config.toml
model = "image embedding model"
dataset = "dead-leaves pictures: piles of overlapping shapes"
train_examples = 145000
image_size = 32
crop_scale_min = 0.8
horizontal_flip = false
targets = ["size"]
num_classes = 3
embedding_dim = 128
arch = "vit"
norm = "layernorm"
norm_position = "pre"
activation = "quick_gelu"
mlp_ratio = 4
head_dim = 64
fused_qkv = false
bias = "all"
qk_norm = true
parallel_block = false
inner_norm = false
patch_size = [4, 4]
conv_stem = false
layers = 6
width = 384
positions = "learned"
pooling = "class_token"
register_tokens = 2
am_softmax_margin = 0.1
am_softmax_scale = 30
init = "orthogonal"
residual_init = "none"
optimizer = "adamw"
lr = 0.0015
beta1 = 0.9
beta2 = 0.99
eps = 1e-08
steps = 18200
batch_size = 128
epochs = 16.1
lr_schedule = "cosine"
final_lr_fraction = 0
warmup_steps = 540
weight_decay = 0.07
Rows from block 3 of a small image embedding model, named by matrix and row number. Rows with one number belong to one neuron. Each number is 200 + 40 x the weight over its row's rms, rounded and kept within 0 to 999. All counts start at 0. After the name is the row's rms in percent of the matrix's.
After each neuron's rows are labels from the 100 images, of 14976, where the neuron reaches its highest value: "colour at peak" is the nearest of a few named colours to the mean colour under the peak; "responds to" is what is common among them. Only what is clearly more common there than usual is listed. The data: dead-leaves pictures: piles of overlapping shapes.
# fc1: MLP up (model.blocks.3.mlp.fc1.weight, 1536x384), inputs 0-191
# fc2: MLP down (model.blocks.3.mlp.fc2.weight, 384x1536, transposed), outputs 0-191

fc1.762,111,199,258,248,121,245,205,97,175,252,123,197,184,225,103,117,215,111,112,176,156,228,138,170,226,125,302,179,260,147,229,211,202,204,188,192,193,162,240,173,152,203,193,203,126,173,221,226,163,197,239,86,191,145,121,148,200,245,163,233,156,197,180,195,159,166,305,143,198,229,184,231,134,155,257,188,166,205,149,114,182,200,224,220,233,195,184,251,207,229,220,212,189,179,197,225,222,202,228,168,204,182,173,150,312,186,183,198,178,177,213,206,219,157,225,238,200,219,231,251,223,134,129,200,152,177,232,290,190,172,218,143,196,214,137,210,150,154,234,228,192,190,118,160,262,220,246,180,294,218,192,144,193,280,218,176,229,215,148,173,171,201,234,229,196,220,231,172,254,157,246,165,263,208,219,190,216,184,237,251,200,228,126,210,174,244,163,216,226,266,188,206,252
fc2.762,080,199,173,140,172,251,180,229,213,271,195,213,189,176,203,217,230,180,217,230,241,237,157,174,237,148,215,214,230,139,189,130,192,235,193,188,234,220,154,262,242,143,271,196,189,198,228,160,219,141,232,236,262,184,214,146,187,190,227,209,167,239,128,242,228,207,208,172,194,232,180,285,212,156,201,203,260,250,219,166,193,280,119,181,259,193,162,242,214,186,165,149,212,192,226,248,220,155,181,143,210,197,238,242,196,206,263,276,194,167,221,156,149,224,279,205,207,155,135,214,156,212,316,190,271,235,212,134,235,245,200,255,219,202,231,244,254,202,168,279,232,215,125,204,174,191,129,183,202,228,181,157,146,179,206,250,182,235,242,261,210,239,220,216,217,171,123,216,207,237,111,209,198,182,152,220,183,182,177,210,196,193,174,189,212,173,129,162,281,198,187,330,200
colour at peak: pink
responds to: pastel; mixed sizes

fc1.508,134,153,257,225,208,201,250,183,183,158,177,222,192,214,198,180,244,182,154,187,191,279,196,174,181,245,189,140,211,121,191,174,174,203,213,159,253,238,182,161,213,186,166,135,190,186,231,100,177,180,153,149,246,243,212,251,148,231,254,197,170,245,185,194,191,220,237,244,222,140,182,196,212,254,259,164,199,231,232,222,194,166,282,147,264,218,143,180,228,269,245,249,175,149,214,135,232,173,257,150,177,220,244,203,207,187,205,221,194,147,208,238,204,190,177,113,147,233,236,199,167,120,82,246,140,179,219,217,230,204,151,220,287,241,233,190,232,232,192,221,180,161,161,181,245,201,204,103,209,154,221,192,182,296,177,142,245,242,111,135,201,189,209,168,154,181,253,173,216,193,183,226,238,159,234,249,185,264,172,183,177,208,168,219,219,180,207,213,187,233,182,133,206
fc2.508,145,182,245,189,175,206,219,159,176,199,243,242,151,252,268,207,122,230,205,173,173,200,265,231,184,228,166,162,188,275,134,189,179,155,236,170,127,238,241,195,167,248,157,180,260,259,259,249,230,157,206,175,186,223,211,208,192,181,227,239,147,134,174,208,229,225,201,207,175,227,270,187,190,197,193,194,224,180,234,245,235,172,211,192,161,161,253,154,213,166,214,115,179,153,245,182,116,196,253,269,166,231,233,170,140,271,226,98,147,258,193,203,192,231,140,226,186,114,126,177,162,169,189,221,159,217,216,241,223,220,192,134,165,123,168,193,208,221,176,242,157,254,199,236,238,170,202,174,252,159,227,285,191,234,276,211,245,208,196,238,264,152,116,203,195,182,214,222,137,235,183,211,211,200,146,233,184,195,212,246,179,200,272,154,212,147,219,256,203,120,265,179,189
colour at peak: green
responds to: large pieces; grey; vivid

fc1.74,116,169,188,193,166,209,182,175,171,214,133,191,168,201,99,172,235,102,148,225,205,283,148,124,216,136,259,211,263,127,183,168,161,241,176,232,185,242,161,172,191,177,220,195,129,145,207,200,166,187,270,136,223,148,134,144,163,246,239,159,159,281,186,238,135,162,272,175,254,195,188,168,183,152,220,231,213,223,240,130,154,224,221,176,253,215,187,264,245,239,210,194,199,166,212,239,239,156,182,153,182,214,257,201,261,167,229,233,195,146,229,170,214,161,227,197,192,223,205,260,153,173,214,190,221,139,238,196,239,225,222,251,229,231,162,217,206,162,173,220,210,189,164,167,207,297,180,164,197,285,195,158,176,211,215,181,236,240,167,171,150,305,208,205,201,172,235,125,218,91,188,224,245,174,222,179,193,127,169,222,160,197,143,183,187,243,152,146,229,228,156,229,237
fc2.74,141,201,229,218,168,270,241,182,203,195,226,211,184,241,281,192,180,210,171,194,193,174,270,236,157,266,189,152,206,212,150,186,160,173,214,131,129,191,168,284,203,304,137,195,216,238,212,196,178,187,176,210,210,230,224,256,204,185,223,257,230,156,215,184,192,200,170,197,151,181,228,202,208,223,253,183,227,208,224,261,233,153,236,244,235,229,309,105,197,198,211,199,223,169,216,131,141,203,233,180,214,242,221,194,125,231,230,152,216,259,169,232,182,197,133,238,214,165,199,222,187,206,142,242,152,255,183,235,201,210,199,120,193,160,144,241,218,235,164,234,157,214,155,216,252,145,199,204,229,147,211,194,211,236,233,150,182,213,236,208,207,136,77,185,178,197,170,242,148,225,182,198,218,249,180,195,212,264,214,261,229,207,273,183,190,89,242,191,169,169,239,127,238
colour at peak: blue
responds to: vivid

fc1.12,112,191,264,205,172,221,204,186,206,273,203,204,161,281,208,177,190,116,121,161,172,201,187,214,149,71,232,139,330,148,181,213,194,217,203,274,136,216,257,102,203,234,99,167,217,219,245,251,152,182,199,138,176,160,174,126,260,283,214,222,194,212,178,183,196,237,238,55,209,286,227,252,131,114,195,272,174,248,200,156,167,201,194,211,231,126,198,247,222,208,210,165,193,171,254,274,208,199,294,149,185,190,216,175,231,220,173,181,208,138,212,177,223,128,233,316,181,193,199,299,181,149,178,179,183,181,218,249,228,209,232,199,177,196,219,187,188,118,244,209,158,185,154,213,259,278,207,197,206,188,224,212,203,234,255,203,201,240,137,184,266,168,197,270,156,189,217,177,205,212,228,239,216,204,162,199,195,148,167,252,225,195,136,208,158,203,128,225,311,227,172,228,240
fc2.12,140,166,178,187,195,153,235,207,145,161,194,167,180,203,210,182,156,234,201,272,206,214,212,181,266,265,213,202,197,178,190,189,149,247,193,170,243,194,237,249,266,152,214,188,216,177,144,228,241,208,131,217,154,253,177,288,108,189,215,210,291,221,221,128,203,234,217,269,239,145,235,170,253,303,281,140,231,224,220,255,209,172,206,185,261,213,210,124,244,227,205,205,174,135,204,87,255,221,150,152,216,255,232,242,134,196,233,119,277,158,218,193,179,189,118,61,213,201,199,215,171,232,188,210,159,168,182,173,222,224,223,182,252,204,210,234,185,248,88,166,226,203,142,205,115,153,219,187,220,240,267,213,189,172,206,129,158,229,238,190,175,177,204,134,163,181,246,182,177,228,185,206,213,149,207,180,171,239,193,171,194,168,242,179,262,176,294,206,116,208,194,135,145
colour at peak: pink
responds to: pastel; mixed sizes

fc1.132,129,166,268,206,228,212,256,220,188,159,129,256,218,152,146,200,263,142,178,210,236,286,130,153,213,195,247,144,222,143,220,170,190,227,157,239,287,238,213,218,218,117,223,149,130,193,213,131,203,169,215,190,235,236,182,218,154,207,277,196,185,264,129,150,155,178,205,235,261,122,147,214,224,245,278,165,206,228,240,180,203,259,215,141,227,247,143,212,237,236,225,220,134,192,195,164,252,170,206,167,122,200,261,185,248,163,206,233,182,150,220,202,189,157,175,132,160,234,224,183,177,173,105,261,177,148,174,188,239,203,163,197,303,243,204,130,190,258,181,222,194,168,179,158,201,225,173,97,243,244,248,162,188,212,177,125,236,241,165,198,150,250,211,144,157,171,212,179,225,145,181,242,228,169,255,238,132,227,144,185,129,217,162,197,198,198,221,167,203,263,179,157,179
fc2.132,125,171,263,213,203,263,163,218,208,268,246,184,219,200,267,236,165,234,223,197,218,141,231,282,147,249,138,195,153,269,193,212,210,193,236,115,125,208,164,192,182,276,173,217,201,260,198,149,156,179,207,235,219,214,267,215,166,164,201,222,182,127,174,272,188,178,104,218,159,257,228,196,185,136,262,207,173,182,209,234,172,133,217,228,126,307,285,167,185,132,229,227,212,211,202,211,111,178,220,251,202,223,202,211,187,235,226,190,191,297,128,243,178,216,214,249,204,188,206,163,235,226,206,198,206,260,189,197,197,175,205,172,136,144,168,192,235,212,253,290,191,168,247,187,252,205,188,214,200,144,146,209,267,218,201,188,208,201,248,212,231,158,139,220,283,190,153,279,173,250,216,182,229,257,143,190,218,259,214,269,226,187,285,226,177,156,192,224,160,72,218,158,220
colour at peak: blue
responds to: vivid; large pieces

fc1.528,115,176,275,241,230,160,185,214,164,200,196,255,210,204,158,161,225,220,178,103,172,252,200,219,237,187,227,191,141,208,219,221,205,162,191,206,256,220,205,142,170,171,147,137,162,183,236,216,221,253,169,108,221,274,182,237,255,210,236,215,164,187,235,179,216,231,230,205,233,186,182,199,190,204,213,178,174,207,189,228,228,142,271,140,209,182,205,242,202,188,224,242,165,178,179,182,193,194,212,196,178,204,217,108,249,187,201,191,173,237,171,220,229,204,192,198,110,238,233,147,194,161,163,156,151,236,178,257,218,183,155,198,216,211,231,120,242,251,283,115,122,163,202,193,252,153,224,118,219,132,228,142,225,304,178,167,240,210,149,146,201,131,242,215,187,219,269,162,245,222,221,222,198,147,270,244,169,256,183,208,153,250,152,233,242,230,203,215,250,189,216,217,153
fc2.528,127,216,223,172,153,158,285,179,220,127,238,185,239,161,288,241,197,223,171,204,183,179,225,227,140,280,178,179,276,245,217,235,200,160,254,179,137,177,180,262,220,261,224,222,237,251,221,163,134,167,153,257,233,177,219,288,200,235,156,309,198,177,143,120,190,197,187,213,167,218,212,189,194,297,260,172,198,174,172,216,220,237,182,234,149,224,238,149,155,192,163,189,262,210,179,127,153,211,131,230,266,122,167,241,120,254,145,184,166,264,202,241,208,188,154,131,264,157,150,222,227,225,100,239,157,198,214,228,134,207,200,152,212,151,126,255,254,147,201,180,176,232,158,182,187,178,237,228,216,144,213,251,233,161,210,139,183,178,202,253,213,171,167,128,139,220,170,229,149,232,233,173,229,239,142,162,244,253,216,185,252,177,264,157,167,136,239,267,147,167,218,117,282
colour at peak: grey
responds to: vivid; grey

fc1.704,085,149,195,252,182,178,180,184,146,203,218,232,205,248,189,116,211,177,206,165,164,239,208,210,237,198,240,178,241,133,203,211,180,170,178,284,217,262,217,193,206,199,124,102,210,143,227,205,223,203,147,134,210,238,131,185,218,252,254,215,137,203,198,215,188,253,256,165,261,214,191,146,156,219,179,201,154,222,221,200,218,190,249,146,287,169,148,193,213,227,231,217,188,151,164,201,244,176,183,128,146,196,229,172,191,171,155,216,139,149,168,204,250,135,191,224,152,234,251,207,181,135,203,178,148,211,166,223,219,172,211,218,248,246,226,211,215,224,211,195,183,159,93,191,193,242,231,123,234,167,201,224,225,280,172,179,255,231,153,141,183,188,224,245,166,235,310,107,242,236,239,258,229,134,171,229,170,246,135,218,139,278,141,216,244,267,222,240,228,189,205,263,197
fc2.704,088,209,241,158,218,164,221,216,281,156,194,175,259,94,189,265,236,203,194,204,231,177,170,213,163,210,206,221,243,218,250,199,270,199,218,252,134,178,123,142,270,221,208,199,191,212,186,214,125,162,195,250,233,136,243,201,193,244,173,261,249,214,159,165,150,155,166,143,167,211,199,161,227,242,228,215,223,208,188,123,169,237,169,225,124,230,230,249,194,192,188,178,228,310,243,193,170,170,160,220,223,126,171,243,235,245,186,203,221,248,248,245,177,132,262,156,239,193,151,213,230,256,171,207,234,150,250,210,167,205,182,198,237,173,108,171,201,156,258,177,201,237,212,79,209,257,150,232,184,186,135,188,186,159,189,144,125,180,234,235,180,254,206,178,174,184,135,221,189,198,172,191,252,224,173,198,209,180,219,162,234,190,220,128,170,163,161,190,178,253,156,179,243
colour at peak: grey
responds to: vivid

fc1.448,150,167,298,242,198,181,237,184,191,137,195,220,210,207,199,200,257,180,97,170,180,281,189,160,173,223,214,116,225,150,188,170,189,176,208,187,183,235,167,177,196,242,146,139,165,217,217,140,143,171,186,111,251,235,207,232,215,263,255,239,178,249,160,208,177,219,210,205,228,133,166,185,209,211,250,177,172,238,221,203,192,162,312,155,235,230,195,187,221,222,230,238,131,186,194,147,208,176,256,182,153,238,246,178,207,202,200,221,189,204,185,225,221,180,160,166,143,237,248,209,168,125,105,254,150,204,165,244,218,176,158,202,275,223,211,158,231,227,154,178,167,151,183,213,305,197,202,113,213,169,206,201,205,291,173,186,234,232,114,140,192,204,187,162,210,179,230,171,234,205,214,224,253,171,270,251,165,240,170,194,176,232,166,234,188,157,189,223,173,209,221,105,237
fc2.448,204,196,242,205,243,201,238,225,209,184,232,246,224,207,266,250,182,273,249,182,227,209,259,232,147,270,126,164,129,288,187,173,189,155,281,171,159,239,234,200,175,228,180,162,253,285,236,177,243,151,151,223,231,244,260,252,229,149,234,275,158,166,156,204,238,249,154,233,198,214,234,177,239,232,179,178,223,201,235,259,259,177,200,176,118,172,222,119,212,183,232,203,167,200,224,139,159,172,216,292,148,221,247,194,126,254,213,187,158,254,184,262,161,233,158,194,186,166,190,130,169,202,165,246,174,214,198,183,239,200,157,148,220,144,179,130,264,242,212,233,157,218,260,203,231,162,184,165,202,139,218,288,196,225,201,215,215,204,210,254,268,148,141,199,199,175,174,261,159,250,179,237,190,190,146,244,156,256,173,189,163,203,283,182,233,116,226,237,179,130,257,161,162
colour at peak: grey
responds to: grey

fc1.567,116,186,275,252,102,235,218,114,178,164,237,186,196,221,257,134,227,151,93,205,130,217,140,216,181,186,276,159,264,172,247,248,205,168,244,164,195,154,178,262,198,186,216,185,216,202,238,102,134,191,153,178,205,196,178,231,220,265,189,166,177,169,120,196,211,211,264,217,202,217,206,157,153,220,242,187,156,183,155,232,186,233,177,224,247,226,187,199,203,170,220,212,207,147,179,145,185,253,251,142,222,183,189,194,178,195,143,212,190,190,172,201,243,241,198,200,162,237,250,254,238,118,188,203,182,212,188,293,192,166,223,184,223,212,200,237,247,184,168,242,196,151,43,184,265,207,257,193,197,132,189,227,264,260,170,160,222,235,133,224,207,187,169,182,235,227,241,161,234,228,236,153,226,215,173,224,230,230,221,240,226,186,122,249,157,197,210,254,182,192,180,146,291
fc2.567,119,250,186,187,192,182,162,238,213,228,228,177,186,128,241,225,174,183,228,335,197,163,223,243,168,274,177,197,258,232,219,204,251,203,189,247,160,150,179,268,249,248,222,281,245,246,190,176,167,214,226,255,208,169,208,181,135,201,154,199,253,181,190,270,191,158,169,184,156,236,201,206,191,187,305,254,216,159,171,171,154,245,166,265,194,291,197,175,191,176,125,173,245,181,220,189,164,253,186,200,248,162,169,228,133,248,181,215,166,200,169,228,208,106,207,157,248,183,161,233,229,232,218,186,216,180,203,207,175,180,243,230,146,144,155,247,238,143,114,254,281,222,151,230,201,263,196,265,192,218,156,273,219,128,227,203,181,163,237,236,187,211,127,151,216,232,172,203,170,226,217,137,186,245,98,152,256,216,247,155,261,182,245,178,138,157,166,200,175,197,173,145,230
colour at peak: green
responds to: large pieces; vivid

fc1.433,120,215,255,190,111,262,198,136,172,225,114,204,130,269,125,124,184,132,110,169,170,260,139,149,203,156,290,182,270,168,187,188,171,237,242,155,185,162,197,173,213,221,202,220,169,149,205,178,150,163,256,88,172,160,123,183,194,244,159,262,183,239,169,221,155,165,298,148,213,210,220,184,121,168,248,179,198,220,162,162,186,238,204,227,238,214,158,254,230,217,160,154,205,158,228,191,246,239,210,181,193,204,204,203,242,186,196,194,169,152,233,135,219,211,219,246,199,172,197,247,188,157,147,166,195,174,254,230,193,218,266,153,189,226,166,219,192,138,235,238,200,197,90,202,267,246,206,187,244,175,193,182,181,252,250,180,231,227,116,213,173,206,225,193,207,170,241,144,212,172,222,163,267,193,181,179,227,155,219,273,223,182,145,187,179,238,168,186,237,223,175,176,259
fc2.433,134,235,265,148,152,215,209,124,193,193,189,214,148,184,234,202,211,181,148,250,208,185,229,192,147,285,182,163,246,169,155,166,180,209,193,178,89,178,156,314,229,275,200,212,167,221,253,153,119,172,211,190,262,197,204,163,251,248,205,240,173,190,150,274,132,186,216,164,165,215,208,209,219,151,294,223,229,196,202,174,161,241,172,235,252,290,226,200,201,167,176,147,238,147,257,220,161,212,207,139,222,203,196,247,185,250,224,247,158,225,243,203,196,186,220,197,248,168,159,233,181,199,138,260,189,211,238,219,207,234,190,193,184,172,129,287,199,188,199,254,181,240,113,227,271,201,180,218,203,162,146,211,149,201,224,200,244,191,202,267,186,203,131,157,169,182,222,195,184,215,170,191,199,231,110,186,242,174,221,209,238,179,218,138,133,137,138,147,224,215,199,157,258
colour at peak: pink
responds to: vivid; pastel

fc1.67,157,193,196,176,191,201,257,191,162,171,215,322,141,252,202,217,155,211,215,140,210,225,227,167,253,232,182,147,158,246,167,175,156,153,184,153,246,216,242,184,142,197,158,170,218,235,289,241,242,206,160,189,219,222,216,264,165,171,222,184,168,200,160,136,213,229,222,228,185,128,236,177,212,247,215,171,221,192,227,232,247,139,230,178,170,182,275,162,219,192,227,189,157,169,223,132,179,211,146,280,140,237,207,182,208,260,222,146,178,282,240,241,175,216,146,153,164,183,175,159,176,220,152,231,124,203,229,198,230,227,184,83,258,124,189,164,169,234,158,208,125,238,212,204,235,187,187,156,265,168,239,201,170,267,236,136,241,193,202,211,202,173,172,207,138,188,221,214,174,222,187,195,240,204,247,236,167,264,199,246,174,197,224,155,222,167,254,169,144,236,284,123,189
fc2.67,170,139,170,231,117,229,197,124,156,227,196,231,148,263,282,121,157,197,147,155,133,244,205,179,203,229,216,161,244,178,147,176,172,188,226,168,148,231,185,225,157,222,162,165,231,201,224,223,199,163,149,142,158,214,131,236,199,235,237,228,143,173,193,219,230,227,262,219,185,197,236,192,137,184,148,156,193,192,243,238,236,162,248,169,235,170,261,152,255,145,221,147,180,134,221,182,173,171,222,213,180,228,248,160,116,228,244,209,152,225,142,155,250,225,157,215,186,200,193,189,152,151,201,200,139,273,233,268,242,156,263,154,169,168,184,251,221,230,195,206,171,199,140,203,207,134,257,163,254,168,156,185,201,243,238,194,260,226,141,184,221,159,164,225,197,169,252,123,220,216,224,216,230,155,184,207,183,197,232,260,179,220,226,210,224,170,226,227,220,119,252,212,232
colour at peak: grey
responds to: grey

fc1.253,132,210,207,273,185,229,222,203,225,224,149,318,241,195,124,215,226,137,160,158,194,169,188,214,157,154,220,141,249,209,243,207,205,80,163,227,165,208,245,235,207,207,156,182,128,246,230,205,223,192,233,181,217,186,201,163,183,274,223,216,183,165,158,147,155,224,200,177,176,143,178,212,164,171,251,237,155,219,180,149,209,203,250,196,142,163,196,212,189,238,214,241,176,212,152,205,168,221,188,199,108,188,182,171,257,234,130,159,175,167,172,238,234,86,165,224,144,216,260,217,222,125,136,238,169,161,132,243,207,142,179,182,255,207,213,132,156,159,135,234,169,179,213,216,259,245,211,162,254,238,267,181,244,203,198,149,214,207,189,171,155,226,174,203,155,236,187,214,224,176,252,226,235,252,226,269,164,208,188,222,210,320,191,216,146,178,157,245,239,232,248,148,230
fc2.253,128,210,174,214,225,249,189,220,286,224,200,187,277,178,216,223,155,224,230,192,181,189,197,179,180,166,191,270,160,226,245,257,232,243,201,214,168,172,252,225,209,298,176,245,224,213,149,315,214,262,211,266,75,163,216,173,244,148,151,182,247,195,275,192,221,169,131,185,187,211,239,202,186,134,109,220,140,167,172,212,201,205,154,259,167,178,256,205,180,149,166,224,251,335,140,277,197,239,209,230,226,170,175,196,209,220,188,144,235,209,174,146,206,214,196,295,268,216,246,195,241,271,212,177,248,194,229,173,168,183,262,116,157,163,169,188,178,170,214,179,185,190,273,231,214,217,251,252,171,204,191,234,239,164,247,237,114,158,274,230,187,222,167,286,250,244,135,247,212,171,232,169,170,213,208,110,230,140,214,239,235,138,228,234,203,181,210,172,189,175,171,187,222
colour at peak: pink
responds to: large pieces; pastel; vivid

fc1.273,126,200,256,183,129,244,190,133,211,228,182,176,141,249,192,194,196,70,94,188,179,214,162,174,167,140,272,156,356,137,184,205,177,222,219,228,135,199,184,157,221,247,156,209,185,211,242,222,131,134,240,161,214,142,191,128,242,304,192,244,229,200,107,238,168,192,241,135,197,272,227,189,139,140,213,239,182,233,177,133,159,250,161,244,247,216,199,273,244,217,193,147,219,191,236,264,209,202,244,150,219,170,195,205,253,201,181,204,224,170,236,161,231,175,257,267,210,197,174,315,178,183,161,209,196,168,268,242,192,198,234,189,188,196,155,248,220,116,228,256,204,205,130,185,277,278,194,216,218,161,169,199,181,225,252,191,179,246,173,236,232,214,192,241,211,174,191,182,192,201,219,193,243,240,152,169,221,135,219,244,252,166,165,204,173,206,125,204,290,207,172,208,286
fc2.273,165,184,169,180,189,176,226,238,158,175,172,155,182,199,177,182,149,214,203,249,215,236,189,179,286,195,239,217,198,172,182,187,150,253,179,190,259,188,248,265,283,146,210,168,218,151,140,245,234,204,177,213,122,227,154,273,150,185,201,199,299,235,236,144,176,217,227,243,258,142,225,223,250,282,255,148,216,237,230,245,190,211,197,176,247,178,186,133,253,222,187,208,173,130,210,118,287,225,150,154,233,237,233,241,163,188,236,109,263,123,220,168,197,186,106,124,226,188,218,225,170,239,195,204,174,160,220,157,219,227,247,178,243,210,203,218,168,242,106,170,229,206,167,204,112,169,196,191,223,263,273,230,192,156,207,155,149,228,249,205,169,203,209,161,143,159,240,179,190,196,182,206,230,128,208,165,177,235,176,199,188,151,218,186,283,193,296,187,113,216,156,161,153
colour at peak: pink
responds to: mixed sizes; pastel; vivid

fc1.405,107,206,257,196,104,238,188,130,208,240,184,170,142,264,218,175,174,100,100,210,172,207,168,178,161,119,252,149,344,145,190,207,193,227,208,221,112,213,217,147,214,238,153,203,207,216,245,237,134,135,237,163,176,136,182,128,238,295,180,235,220,196,145,192,187,220,235,120,200,296,247,200,149,144,213,230,183,216,179,154,159,240,163,244,250,176,236,246,218,195,180,139,226,183,255,239,181,213,229,130,207,168,199,208,219,212,183,192,226,164,224,151,233,184,253,278,202,190,175,296,178,158,183,212,176,175,267,246,210,205,238,181,164,200,186,241,225,117,228,274,193,223,131,197,242,250,207,222,227,183,172,198,178,241,269,196,182,251,180,227,259,187,171,254,205,184,208,177,197,227,217,215,237,231,145,175,201,150,225,222,225,163,151,201,159,194,144,216,290,219,187,194,271
fc2.405,140,178,175,185,167,166,236,197,146,183,172,156,178,194,186,165,144,210,204,248,207,216,206,191,274,223,216,192,214,179,199,181,152,244,163,182,251,184,267,259,282,165,232,169,219,174,146,219,239,205,156,202,134,227,171,272,123,178,223,216,306,226,215,146,182,216,228,252,246,139,244,192,256,284,272,154,209,227,224,240,188,203,195,166,252,205,196,138,257,217,191,217,162,125,212,106,283,227,152,151,218,249,251,246,167,192,226,122,283,130,231,174,205,194,118,92,224,213,211,226,152,220,190,192,166,153,204,185,225,226,240,178,252,236,183,229,172,230,104,184,210,204,160,180,125,159,196,190,230,266,266,219,195,163,215,141,167,224,246,205,178,198,197,136,161,164,252,183,197,211,173,211,224,141,198,182,160,217,184,195,191,137,231,184,263,186,296,192,114,221,163,137,148
colour at peak: pink
responds to: mixed sizes; pastel; vivid

fc1.557,148,198,215,168,179,244,241,202,168,171,173,290,127,297,176,205,148,163,181,119,208,270,172,133,258,170,235,120,197,195,169,170,141,228,178,157,223,204,254,169,178,199,178,168,181,200,313,241,230,178,189,162,186,202,160,211,175,178,218,179,176,240,146,133,203,244,256,233,203,151,236,182,202,224,228,171,223,206,218,208,219,196,200,172,205,199,252,198,250,182,206,151,159,144,234,157,246,200,167,211,141,251,226,186,222,238,238,137,177,193,244,167,180,217,180,171,184,150,169,195,166,233,174,209,127,186,263,210,228,244,213,149,233,145,233,161,172,205,137,246,148,243,181,223,266,202,181,160,262,204,248,216,162,261,263,181,234,200,182,258,190,187,173,177,172,172,221,191,165,196,172,215,246,160,214,212,165,202,203,283,176,174,196,166,230,193,239,166,152,258,237,135,193
fc2.557,172,146,127,243,125,238,177,146,147,254,228,237,168,226,242,103,142,174,151,167,106,217,198,265,207,184,228,161,225,179,193,215,179,139,181,170,149,233,215,201,174,249,165,157,206,190,248,235,205,172,175,151,177,213,123,244,176,282,233,234,146,139,177,171,245,230,263,207,173,232,213,190,110,173,207,175,137,199,217,212,226,154,225,180,287,188,259,195,225,111,242,145,164,150,191,200,167,188,211,183,163,202,236,169,152,241,193,191,160,234,98,146,312,208,168,214,177,248,227,200,182,150,226,147,170,274,206,269,229,114,255,177,164,176,197,237,162,218,173,207,169,174,101,238,195,156,302,171,221,187,171,182,263,218,233,181,258,237,180,191,237,187,115,213,207,218,244,89,261,249,254,213,185,181,146,239,178,201,243,220,163,233,197,244,215,182,210,260,192,135,255,216,220
colour at peak: grey
responds to: large pieces; grey; pastel

fc1.47,139,160,221,240,181,197,214,149,186,197,207,187,149,259,183,141,226,159,102,120,151,300,181,189,209,140,250,186,225,154,184,212,165,201,196,126,260,228,176,182,207,212,151,155,205,147,225,185,159,216,182,79,203,251,156,230,226,221,240,184,187,216,225,225,212,194,275,240,243,146,200,196,192,193,216,164,179,225,242,260,168,163,281,155,254,198,193,223,236,212,220,206,203,176,189,188,253,185,228,144,214,237,248,188,216,158,208,176,191,171,198,188,248,225,157,186,151,230,251,252,161,126,158,187,153,236,195,225,213,197,192,211,224,234,223,238,220,235,184,150,158,134,135,261,274,177,232,134,200,170,211,175,211,345,198,196,224,239,83,145,195,151,203,185,233,187,253,109,248,181,207,214,214,122,239,185,216,227,165,244,202,225,155,251,246,225,206,220,200,177,176,190,240
fc2.47,175,217,218,203,188,182,238,180,177,142,210,240,210,168,275,208,230,254,189,223,207,137,262,210,172,312,141,144,191,282,202,185,213,113,200,181,134,208,153,229,195,201,220,178,167,274,248,169,193,181,194,193,239,217,239,253,188,222,229,300,194,136,130,175,196,233,176,203,136,178,187,191,213,275,232,176,202,193,205,212,263,181,226,212,179,266,291,175,201,175,214,202,179,154,205,105,97,222,194,241,168,209,197,204,170,285,199,226,173,330,198,247,191,168,179,137,204,193,192,176,208,205,137,245,134,193,186,234,224,199,189,164,236,111,137,206,190,233,196,185,170,214,173,140,239,156,203,175,239,145,182,193,194,227,186,180,230,187,205,236,225,183,125,113,181,206,225,239,164,273,195,207,222,260,168,236,178,258,206,183,204,199,276,171,189,108,195,230,165,193,274,102,192
colour at peak: green
responds to: large pieces; vivid